From a checkpoint of a small image flow-matching model.
Training: soap at rate 0.0021, 7100 steps.
Rows from block 2 of a small image flow-matching model, named by matrix and row number. Rows with one number belong to one neuron. Each number is 128 + 32 x the weight over its row's rms, rounded and kept within 0 to 255. All counts start at 0. Numbers have three digits each. After the name is the row's rms in percent of the matrix's.
After each neuron's rows are labels from the 100 images, of 14976 (inputs lightly noised), where the neuron reaches its highest value: "place" is the part of the image that holds the peak. Only what is clearly more common there than usual is listed. The data: rendered scenes of coloured solids on a plain floor. In brackets: how many of the 100, against the usual share in percent.
# fc1: MLP up (model.blocks.2.mlp.fc1.weight, 1024x256), inputs 43-85
# fc2: MLP down (model.blocks.2.mlp.fc2.weight, 256x1024, transposed), outputs 43-85

fc1.527 090:169123118135120201148093122170136102133138099131110138122183155113154187110135124144106158189140135214144091159093080202146106133
fc2.527 067:119105132149102054205142133140117135115142090118081096148150104117149147089081172147155154190095127091104136127119111115116138128
place: middle left (28 vs 11.1)

fc1.279 103:176094121110143105171066105176171080112060109155143086117129090155140115135153125098100096098116125051144178138129123089139134148
fc2.279 095:149135170140149171151116146204109169187214133124094183142126113146143135123182130073146121081150172197140147133163132135088104172
place: centre (28 vs 11.1)

fc1.763 082:036186186138116146136109140127089120170142102136135112122097069181112106077111122164176129042147075116126110157115124080076040119
fc2.763 076:130190074139149150174092120099126122055098103181108068117097165112158155120150102095157103133066095115110112100133086136118139149
place: centre (28 vs 11.1)

fc1.219 090:146084096137178128141144144182112099157145067134143153181150129151141130138072162087092152132158138101069151113152112038167124148
fc2.219 117:127181144157083125067088079121084159147120119111106129129138090115188124113177121117165141170063136175154124162144171166149106166
place: bottom left (30 vs 11.1)

fc1.645 075:054068183129168075119137141052119126156126082134175126126136169091131119143128086118131139188168098145130102110155126128179105118
fc2.645 068:140109175147153127216114128049154102106060140139104109097118091120131136126097158149116138199188096062171109126128163176178112189
place: top right (37 vs 11.1); top left (31 vs 11.1)

fc1.621 088:112143173141220111131061168132121165086140129173085093137099213108113126153106100119100061099180061052141088090100143077062059106
fc2.621 087:088100121176160154074101151144121106168190117082104143161162142132099138109114117095128125156182128106102113128096144198094150159
place: bottom left (27 vs 11.1)

fc1.212 088:151136165157190107156095131116136195124173135108127101153124090207090133145089147115120094130116122101164125148167169098154154161
fc2.212 085:153107104092126180142119157089100107154108140157153104129141163111128159072144115127092137087178128130149120091175113128169136127
place: bottom right (29 vs 11.1)

fc1.174 156:168124162146085120112155151150130145111105109126121151103088096117135052145131112139151115140124081111109149104158068089134130151
fc2.174 161:192117171121135141149147113182148115173084102160131145139105170111124044157120128174099121190090142161107107131124094217130174105
place: bottom left (30 vs 11.1)

fc1.619 136:124152118114110116119124110163148230137089164131135155117108146105149121125179106157175117143107152217120039168127152160245148112
fc2.619 087:121099141136063116112144136082123052071130166102115121121109110120160129092098129152107140147161141081154106148147155067207121120
place: top centre (28 vs 11.1)

fc1.361 097:155092101179101082155072103151133099121104139143140110111126156076072138146109091141155121217091114129148142131150135120102163141
fc2.361 088:131171107127065152080188150150183141137224133163099147134113175132162125135194105098146101112148104127126131112138135194142154086
place: centre (29 vs 11.1)

fc1.321 069:108148076068174094106140122134165191160109136108110155120168124149080048135129098124149128139127127124121141148118134082131088144
fc2.321 059:117111128139194116122134123090123173187127124104116175113136128175154094116095162140136152144161118110118123082058091102137192062
place: middle left (31 vs 11.1)

fc1.257 102:142111129159080078075131136074152125141190079131125152111097137118085089116130091114166098195150136173135111098131201085115132144
fc2.257 096:117125108137146115055142122053164132136136153120161109147120173118119148110110121138098113177141111103079133105147131129146182131
place: centre (35 vs 11.1)

fc1.470 064:133121120137150091092151139116102104153134116089169176172101204161129140148158118093104161141072137060078141084127101131192102090
fc2.470 074:131120089151231091239136145139122131179121126137180126104082091112114166117063141164120092165113169169137120129115129184120049125
place: top left (35 vs 11.1)

fc1.575 082:160111121087096130119103106137149160035132121168074039120094092077126137114176121135110144063084102129140036162096091133094159109
fc2.575 100:157170130135097095101039129147136118167122117158067125083113177135139094147178122115174125124066094146150127123114137201139105168
place: middle right (28 vs 11.1)

fc1.743 075:200145149108192079161058093124164120110141136111193132202093145122171103169146113130120080163109128156100102121152116165236181112
fc2.743 077:095108113108131154099147120128151054092040126153126163131095161075084125149122105104183081155197157173144089131079119084095137145
place: bottom centre (35 vs 11.1)

fc1.516 088:098128069113149089120105098126140188157103129156114153177080069089156131086135105092139089149091140160149127176137055115144145083
fc2.516 094:106090101120210119104120131120146095075189126139118116116120147108127160120089106104065106191178092092124122090095112220158167133
place: bottom left (27 vs 11.1)

fc1.241 114:104105147166178140177110133203110132192124144111052093060097121143089102117099122089147101116154115091126144157070176138144112106
fc2.241 128:104129143080170097228154127202155098088104157114171156164134145167110140150162102087119129135096119164130134127080133145100091079
place: centre (35 vs 11.1)

fc1.545 088:201150128161148064138133124133172145091123112135105106129118103163117084128106132126117108120130128096123113099102210065114125151
fc2.545 119:186102111147125162105159128188127102255161095138125158140127129138194125124141134131109119042094161144104138143167136157122124150
place: middle right (27 vs 11.1)

fc1.588 110:132140135135148134120147128156192111139099145179150130109132132102141087124113152134100185119123153171095130098140138128132140137
fc2.588 100:119151119098115129096101152107167053130155161110089103169102137119139098125113114144155129126157133081171109122133124078161123163
place: middle left (27 vs 11.1)

fc1.734 081:145213157111156133179103141157144086110073169098131162147145129130147136075132131163131141117176117134106124153147121095127153045
fc2.734 058:122144117137141161147104113200111171136165063157111121135106126113125108125136109110145149133066082110143121115103099138143132104
place: middle right (28 vs 11.1)

fc1.403 177:119154097142130074121008076141161146108114184073201165104103137095142114117165138093182153123115173157095073126141147166107111135
fc2.403 200:126137090117174120133214131128135155080075175084091090129094151123147143130125141116088140145164087129107145129160125135076145138
place: top centre (29 vs 11.1)

fc1.137 151:103141181121151180116166154167140163095123129158117067094122129116097119119128134143159079146121123100112141123156166149066141169
fc2.137 167:172139137120103087132142132192162121145118119162135150108095146109095117105114132135142116158093109150134085133078136172113176142
place: bottom left (34 vs 11.1)

fc1.486 081:106054150118139059086128127135055132088123180171165078138153164170109094148072143096140169141155116078132132127170182100202086103
fc2.486 072:152086148128173097239120121105106098106089125137151065122133099138104153132079119170095154182202126136114125133145136119163137148
place: top centre (34 vs 11.1); top right (28 vs 11.1)

fc1.404 087:166111109091103088140141173147119026160033156086134133101124135182081144109068156125132161118115109101163162088154142141144127173
fc2.404 080:157095166162058134184091132131082205085182081097084127115128099124112160165149080087137178140090142134152121171158104121137112172
place: centre (27 vs 11.1)

fc1.160 105:080162151118145150129186153027129133153091121120125187143065170117150146132130174134140159153163128099118126117162188134255103108
fc2.160 097:045106165142145142088121142069115143147192148105172105139089111095109176167117152119106163163114112117109087051172141148165099107
place: middle right (27 vs 11.1)

fc1.139 080:095084152107125050075121129139121090177151174122172129172094096162126065133092125120136139163109101131151136090075185115133155089
fc2.139 063:176133111121132117146174093131152091054046104163185127136129089137124126119135108099116103150082175153120125147115164154076065158
place: top left (27 vs 11.1)

fc1.80 086:075112169085195129154141115197147147118126128175141113128079112124180152137167150142148106170136151115148118175058076102174098122
fc2.80 072:076169150130204139119084132162144073079106078107139127144145109098187130092132115096104097149192148117144129112085099087141116055
place: bottom left (27 vs 11.1)

fc1.133 069:142098147114204078102097133159138153149117182122146079139103125085094083162142176118106134182117087102127134160172092142170165132
fc2.133 061:163122156118162109079132154199127115088104110138126115092086112133069135139139152207085108153151171146128128065181143114172068097
place: bottom left (28 vs 11.1); bottom right (27 vs 11.1)

fc1.572 089:136099142167099099058112114188123084163105128109157152130081104109137139107159172160123094148189119159118102155112149203220145139
fc2.572 092:111112123124205098138120140146109070090085103151146130132095115105101145068055128137138125160209154106161085120102127096107082145
place: top right (30 vs 11.1)

fc1.97 075:170071096090069100140086127138186110129151116108080118132062074158148150117120108146143134149138149168082125090120122076167097150
fc2.97 070:095118133118117161095111140118128143169020125108155166170097181106090057115155106112161099081144153083103077111083156215030092113
place: bottom centre (30 vs 11.1)

fc1.75 085:075104121153114167043225151125148157131076175133135139085172105111137189158190142171173134135097182150138215171159134195135135123
fc2.75 089:122113119120166168148105124175142097136158145122175125149146126130136112106081139096083145111195139139093149128101156072141154107
place: middle right (30 vs 11.1)

fc1.468 081:113118101091143081151089139220174095109123110169131077111105064063132089161107109113138100121174163116147086190149138090160093131
fc2.468 091:115132135132152136064062134118129102046201163064168129127159128145144127124143112111116109038155104130153147126128120103126059165
place: bottom left (27 vs 11.1)

fc1.16 102:124091154133167145158124116188146205192102134107161104148175140134205186106188100071086143195142133123076137146143132176085190135
fc2.16 114:110095091166024136094195155139101228147102122097138133097106125131125105135165120103146143056138130149120155184098146119139131098
place: bottom right (28 vs 11.1)

fc1.488 112:127091097131125184119105111119130200166180161150116134137090124154159134095164148108110113158125150214118099167125117142149124132
fc2.488 130:120128129152115125136146155024149093063117145142098112152157125126163123120136151135143156185130094094111094125148143131200164170
place: top centre (27 vs 11.1)

fc1.328 082:133140149101093107123145124149068008159112179100140148121180101148136172081113122115131133106175108139147127129202141089092110158
fc2.328 086:152097084115117125108105112183119219099195154118144109125163141130131122077157107104139145102089133116080132152194153071089105117
place: bottom right (29 vs 11.1)

fc1.362 147:077104074130123195123087069141117118166141121189119125136169095166142123199108145144191120113124084167155194172107142129126184128
fc2.362 121:071178157108130179115099122108094120002101125161112131120129062123097099198142155162066180048177126099147145120129165121222098152
place: top centre (27 vs 11.1)

fc1.169 084:081144118107130136160075109188133139155132108137176153120118096130091088123132148134149228138115118128083117122126098120162115100
fc2.169 085:115082094147150088122122163212141100065107164087091115098134138139139149115143137141153179151150111093116118133140132195127170118
place: middle right (28 vs 11.1)